Rows from block 2, named by matrix and row number. Rows with one number belong to one neuron. Each number is 500 + 50 x the weight over its row's rms, rounded and kept within 0 to 999. All counts start at 0. Numbers have three digits each.
# fc1: MLP up (model.blocks.2.mlp.fc1.weight, 1024x256), inputs 0-127
# fc2: MLP down (model.blocks.2.mlp.fc2.weight, 256x1024, transposed), outputs 0-127
fc1.660:484482519554510471438356507520523585494586491522512503581547561467521589482541549500511452510485545507584409420471426457509429537555575384549499526556458530427445421468600511525445568549509467491445512467436481491514500461513486472467430406515483506497438517324557485518365529521502591570516599442503515434501510546514506503507461566442535441522481417407491473489561526471602461482461
fc1.661:502505539549500465533403459550466423498531488432492448452442539459446531448525508402474510423480503587422486387568484567535471548432491528468476537498513496454408453478499463387539466384551445464437443453495470514516489536505407460497494441563459480449373510415501449454484433504442448487540480463506432439476490401514393549480469434452538442476459498439416519488500467486471414592512
fc1.662:521504571550432478441395531472469558505494525477462364426455492527552478583537556481524463489516512500487520436483453480553432445463516520515458474514416544480487564421518501538456473392459534408541514441426488533430454475482503499477435513524327532449451461474521373378389477512602552441422494375498527468472519512481422486483472468479489415476450480429513542428471466530566458531455
fc1.663:517476514491381438472415521491475568526465491433455369494467489508561467547569489479525440424529484508502517465506497503578410452505513495494441491486452534463467475453538489490500504440487480396513525458424497515460487508473503473458453481490342498404470441402478335360450425509537536490482505435535483469454478523518434452519492456470469432489438526439518502420483454509564459523456
fc1.664:474445511436522517430452489535463497472488507527443479519447473412575541554426503482532468390492569493490392445519477446548515378522596467480499431479468490493522492474565485585489538462403487448504426532573457493517507478458599451471542405409446412441467495414556453402463529612561518545471508515477380421499424560505446472489531598509430443488428555438555462470582524478582441454398
fc1.665:499490520524498454375344529493538486531456478493484531452465476416454497510535478438485519477479487554553421403467470513489561460569504464541481475576446417462481401445609457507481484500479529432440518475496499560524475560453439539450484501441484539470495513351522465528359528468491588520378460426437493473379515575449422475514531498409442390620451474348532564558529469546508359476513
fc1.666:454495502429468512399475516480520607482468418413483485405519557420574506524468458508517501438484409451457426451425499489477577404510517407431455432529484451427484442463564443515419496514425512456519456505532537542584522488485542503514554510404471463472506544371421468439515528493463498514434466505431446478512442573513523505498510447481493456520429453457515481539477536414494445463445
fc1.667:542510545485441344534473520531545484590572493524563462506503528576418528466580477437462479556429498500468533557527507488495432460476549478426479533535415519482393515508541518428496508527602473483461525377530423539469532581514398491539431495537423560532478455456498491499396445473471525541538592461493459387482514542529511535498476501473546506423455511403526449482542500432478514609481
fc1.668:559453573369480422524490511537417458506533457476478497407388438494465455529447479435619481479567480396446528455490577553553490516527467493494500516434436536546475545495525549514542446502471465403517536488518511545433530480492567499469496492546477490440548463433478388473448448558453395419498519459577458451425457519581437598514456449537605446525426515447431504392542535488561534483488
fc1.669:519551543534420371495442529524529581516566504496551473477488507521433619456496472470499451477461435447552509521491572514488487421448508492509515558510426623459497447400593532498531618401479493469458475438489573450470524520524496513435531487532421527499609535353484481500379464505457598519432541409499416512497505575568509495556488409480466479477447496408539529467528518456520430494390
fc1.670:468472443502390524471440446540449466489524487427470510536453467480488495457572554425483458594553577542440464437494468499549452488415437533541509477444504506495503460430532420382525497481584507426463522474518475502534540463474573564446504543526468510475455425532498397503450417601482497476481546492497462548448465408544303476490565448523517442502488555397422525454418503508582467525547
fc1.671:534492575587519492584417579499482548490558480429502469457463512484478593491483492413474520402459390537406576444517557537548463594432519533391507559516496532471429488546502523412550455372544412463524486481508528513413511489518560452468482448600467535442422486390474447464425498517406486529527473361564483498520499434558486557542476427470590449441389526465419567473522498454530540628542
fc1.672:472404492437472455506540449503491456514560553498475488494404500425510529481516519441497418549424550520518513520616464379416477523569530509463507556586466419462461522451527518526476467493502474502513509471498494431518436550505538376449444373506379465509392457489551482472521517525525440438537495572515484502514507546492479568486401518406543525548535547518495483538516515466505463489561
fc1.673:531597489482482504504462540444463513548493549486500400481362533502534560487480502474501485553556468527449537453494491526509516458503556515476484523483402579583464548501572560425419431487498547439543520434460533421487585466466455514537457526543374497480466457514420376424475418455512466464476510445520496491442482432460425542565543489471506468483464484465494483360522522519523514472495
fc1.674:501560556481434480496390505419452538529505489521473373464443453441536458525562521429507471498521506488416492460491460483543445457526537531503437413505471561499455513472604459491482419471483549423530506391421473516483514493486486532471432477544352543466498428530482378390443454468518545436447490414507552474478450540436454474470551494495487410539438464454525506390498464540562484537507
fc1.675:488491550526438504450424520472479543529519481464449318453470478484560490578534546468531463522539483502474543434482492469559425456505545505486481466501424525492471520432536474490455505439461512410546505445437491519450470470447505485488468477500351496466443468476513388358377454492536564464447495387518513460491474515522392489499475487482528429503457497413543548432461500567556504519484
fc1.676:475521483524421452451399535512441484523506470456487385484419549478492501522516544442495483442491501518490498456551486540514479481506529425507423487505502582480392480431609420463489460460494461415480493435488480502497519565488515508483429513554346476457391519507471386352479436528574513471544518415555534539465430495534451409501510456481467397538462490465466506434544515522553408482468
fc1.677:426525502546420484531534473540518548442534520541478471553525522598480457418546440479513468385416508476384485492464487438441529543505519540487467529430487557500473492521504486494488401567486496463479476470448505548549539392461445557593450525475432580453523485483430428486564460477492557420512580501455641542481555506453500412483548530550491480521484441520513505534460602545418520504539
fc1.678:500557479409495480430372534482504453583471493419468390394458421544485458569473482493472491594532475445490528463524520520473520520545596540510472418484555543509483512409572517492410479495464523487572426391473539483492536441445504509492540433580397528554525461484452480417431516506529492504470533442524489470494436517489517537522515441438400440457536504392544421476514477446571428539494
fc1.679:507526558506400462441399515471490545518517522466452344447439508488559486559530544463534452509518495511486510402487454456567428459509524501475437480501413527470468533426550501511471460450469515429534506423445480522445497473471494518455443482523318537473426447502502381382395455500567538451394503372507563487479513476485416501485470483479499406488464492423523532416478467535577480515482
fc1.680:527467459527492503468392511506466554491447467407513509428521505480564506555473534486457506458498503562533458449564442568515586547479452458522430587529518592491518414523629500424514590360521420434546582482501502474480445500547505486515486530542404430450515529429532440436432440509562468577501492426465453518528525525490529524534494388434445464499417498427469533473486457430618383529506
fc1.681:497383450499513608448415539482500435520526476444553461491475542550594489496447542511473497469506545583516456468509485512510414553460496471590542468579514454524441521449536492600432487399506488418560390501469341446471435520477425464523499484473461385449349467520559468465478565530483446452513513388529506476501411428519367462449553562493551457544482501429481411468472500505501530478456
fc1.682:497555541496528496505459566516501536574522580471515498476490521639614471536494537521468557384478521534591493408456548504509477458483572506613506499545524549592584569448497548550496555529498593439416499459431412542469462518597353591581466506417465487430557515491558430509537491514533559412454578515439510456457560493465470443424465505511389512472488512584561542527491534504577498468484
fc1.683:506545481492426428456478460451460543475520504443500427546513541587545495454529481424511456434459439516447532448492507540512475477448454536482389485472522578508473482476578420444513430526506467417494451472408417534512537471440529526457476528502380461461477444467542403436525402587480466369413549515515541504461439473562385484431541461536448505470478436428421445487443538441455460585528
fc1.684:509436517363453404441436442557548454468451533469486511449478482474445425464480513502534459476502512498485493430492548547558521494567577455489506561476460496483603573396492558436387497460452488442538450479483545547522521478505478407516451460597483554436541492436414472470415423530453462437476549514527516524405509506463499478536480493430469433539451539493568520556509437495542503435554
fc2.660:360490462534493501506579533514469533555522524516485566525551458432565497480459502498480471551424496622522507508508416526458504504549490476454514565614491507516474560564530484498511504569565520478463468578494455477528527471523532492562462384468546468497413533509546506538503515488444492508496489522485523467470563555481526497482493510469511499502525491404463534572553578431536545480517
fc2.661:440559466578528550581445547561503436465621448434462469500564493599515566526472520532514470534472457517492581509482554521474438523572564546538628535515566551460461599457484422446568478484497491491461460526497613451440492491607477527564585373564482557492502528472505548524518491508530526479579509510513552602500457495544541474523463426419507468482517530504477481556459515512479550475572
fc2.662:473490463469470462494504530499482479517496525532473378451452541478449537490506467474447551458408408474420510428506427525494563510487520511604489439466503506461464522536519485510499472526435527513555511504497473480527517438489487441496562595456470399403508545536452528467513490461502490520478425505444522528591459452442511499493490484498472482439469425497499385402553562496457412451478
fc2.663:445513490479434474467490555497489484506561510594483425496500579441412522468492520455439517499486508432436577475490497520486533534468465483569558466551543487545407536473551506502522489488435535570586503461542522517496514482538457441490553570541551457486436516524404641460461505507532559530589522535495517519721470473452545470586524471521495436516561429474420412376503557530510460425500
fc2.664:519498480534518496590494509496540493490581505536484438535406475493440505462452485559482508512447487445497515394449489500488520580540500473456486490541564495423468541668479448539533424454488468594542475485524493487460398485576574481525475492537382455525456478524438602529525501533472554562520409535510519539598381530416632458484532499532474577424525440535426458519510530484477476482441
fc2.665:500495486594493514542507463527554567523498515499529601512532481554515532524487537542556539462536535543502515509514501486549540478502499532518508494508478442500503527541532449511506491491537500396387525538506489541527483550483520464500467476465562511515483509558491445447528541514514534507527523509503469485264501518509545451455516542542521565523329482462489739537478478534555523506513
fc2.666:605504519547568528537487499561523537471530458460526497549460453527535530503510563538559546555428477534554493483485504505533527523557493471461535560583579471432462532505467503511512485485444452418434584547538498474429499522490518453492506539500496477547468561540536414528538565515523528504539486489513505526533503516518627417421450478559561536499459451531470714587415558572524527509515
fc2.667:476455480514479425535586404519540513507487502594521455460412482509439456536508503618513517599419508490459500473552511507500544464536350455435457534419487528510541582534466477592506525558369518467445572570514575508506478498498539417510543548517645492483524516535508539556467505564478504472477558561570539387494551508514615420555395562465510552568533480570541538529507509593527508451503
fc2.668:573533456481563530463507522486497482494554511656532421557548492461498477489460459559459500416526450520453563526592496420509443576609477528430486534614550508546475502484459432486538415573508547624542401449498561455477511615503472546482499489492630471545426468567490483527509478515545470514538548444524515476612438470485478476559529524530521564584506568491439566525431561563470434436574
fc2.669:482415467405399433436550428492453515513490536537489547475444427479541519522570535532539441600436514485520445523530542442524535464528493477462509515489418485571551523590563455600444547560438461495510537486445479513530451444452578489514492454486567445624568434465555522547384502530442487467430516495572457434557509559516512467494486551488512505430554497519516532487581589496522533546470
fc2.670:589465432554465549574504575431490517527564507587502517532475534600506555464469489566456444440500536535473544432540479475495498588421473493593527489508489537529476522575521451555527506439597488521476583520486470554563433460499563494527487517539500571452526428511479453464529533548548516458517463451586527436419480568457487479542569583540546529460452472425479498564518508456439587498551
fc2.671:394601469485488503491439517505484432481613478516455516511528520519504484472462499473431496514457480490454570524459549490471405482588557494546533536460526548504438599392539503399476423523458564466469441469508565467446510437559429529498506350555418514459479465448485496540451471527491494403568566456464578528444478487492515456552497472457492450514444503549454539462509554527502548443621
fc2.672:565471464456474400550429425480477470461476544499568479525578493554449465433525474500529448437459536503470472433489526490425446574532549530478398501455448578490481519627430500529558500512461452478469372440413501502568445539543587464513510561579376500524503457469477551552444436519549481581551568484567528539481426537480479431591468528518415568510465465488533486531535466500461493492541
fc2.673:516462458584506422458549464436521490534469500507476381445504511452450579554572479506478549530570456488491501416517489428498473459528444520537426492451430433515510472497457502517424489495566496501515426460497471526520473423471484477490508592456532472540555478582423514417514469438511503533514424547450463452608481436497595546508472490554494559500484470508511387430434494514529397575530
fc2.674:470474463470507449514477482525575518508466508531495397480516560523456513534517494556498592432455512509508541398509507577493598486485451528563544478455509473524470528480499531528469580435465537544574418498545522539497418472409491477529604608545499433449527537566446590498444438472492488565584463515482455496630477453432563549522480537527464520478509422525466446445512610568523484453550
fc2.675:438515455402499512444494536477483466545508509587522383422413521498495591480562466471457548463398421480454573433496462570506607486539435520591472460450541499489405528535509510550501529496423532524524552530521542455449505455499433458501597610504462448402543519527465555464530502477490468540490487515482510546578430475456502526482482521448492509420497372565507406435535569496487441450501
fc2.676:453465468542487430528453506577462511525502559453518390511562556440494578484494459515473522441495541534511462453481471549516513419519472483535515512441476497531478465533472442515542563521476463606568532557566473533523477494432570477449477498460584465457474517540468565495483431536483434584485399513469463497640503497474530475429517585403434453447539467467478403459576562490509473483475
fc2.677:465502533513494599470424511470500482465457462458498524478568541498526532467506581484555524401465520519476503554460438497503510571542524515534489539534557556518450454438518514453461402532557501503595461535461436524522572427459439549591511502526598582460415538475504586596596595457516527441537535507536575523488581472510441550571565462530522427486479502568461423465489600487450556509528
fc2.678:463524440457565486481474462487571464558441552458481418426528465563496523566465512454489541441421445475474475418497509502451597456526455470623559435466512493553512578460571546494459509396464535494451569495512457497508576485433515552560606610507522382421518527461448485522421521492436429573570545465424443528481423411523530570446503474430449389453478496444511463465515554475556484484468
fc2.679:419494499466498496489501520495501509516477531523459374462448527488474532494521486469462566420419400478431497401505411536483526501495458490571496469456547506452432488520518476503493471498449514513520513528489455487512543409482497473520554581459481423375479543496460552476461491455448504529503421511427549540566483421456503505485478471437480442437476417513492419412507613498460441478521
fc2.680:432418505372499492447535543480452435489494533514468365558483438477539484532522505476440551556424480469485463568443521501501581402469537504554462417400511450575517502448542510429402586476389561567497431486496439536509456551459513509509472492516556550441527496548461516473564483489525481542553482576446469503601463509449434465429500542515491541446531433588522430474433537566574465451519
fc2.681:567518566548544464436560488507416517464500560498494418426451538520444562531573457456518537594453510477416489481515552459468471478567365574478381535474495508509547479589490483509488451585455467524532501535425516508487474522471557449483585609504380495582577489527509501514519453528537467503490441531531467467569486499531513537537424562536483519490491487556509474537519463502513432519512
fc2.682:472465557515577582483453536449505554532496445480564458511530492552554479534503524557526524506534486476561503502483531522496539504569423536483511483542611570495546476476494516530449563442474550461405525548468525495476450529507474524532583456555586554454593557540543581493519577536474556510582533535520463462359604481496450502529520512490497519542397455511577698556535535555533581470526
fc2.683:560486448562485492482503493530532509504495497544442433511509484442512542508530501563562496461604551518538512512469440453527516471498420487434447552548515389535444496445481470483485507464508468568580559539545504484471507462442543459513477600433486477411451509516500578501570469461510544577538473524528462524597555535514623464531501465622541580567559478492517408494546423537514449511475
fc2.684:459587509440515548646473536524517455461607470522555420558388421552552532420463483496505486550469444488527580501526504493583523530554544501465494455396554504430549470549435470411590473478469462541431457556558552421482495550598541533465527452490553487535569461575489532472595418473552455517483524518506490621547430487529397495403509531522532570495525446565482576470499504495490455423534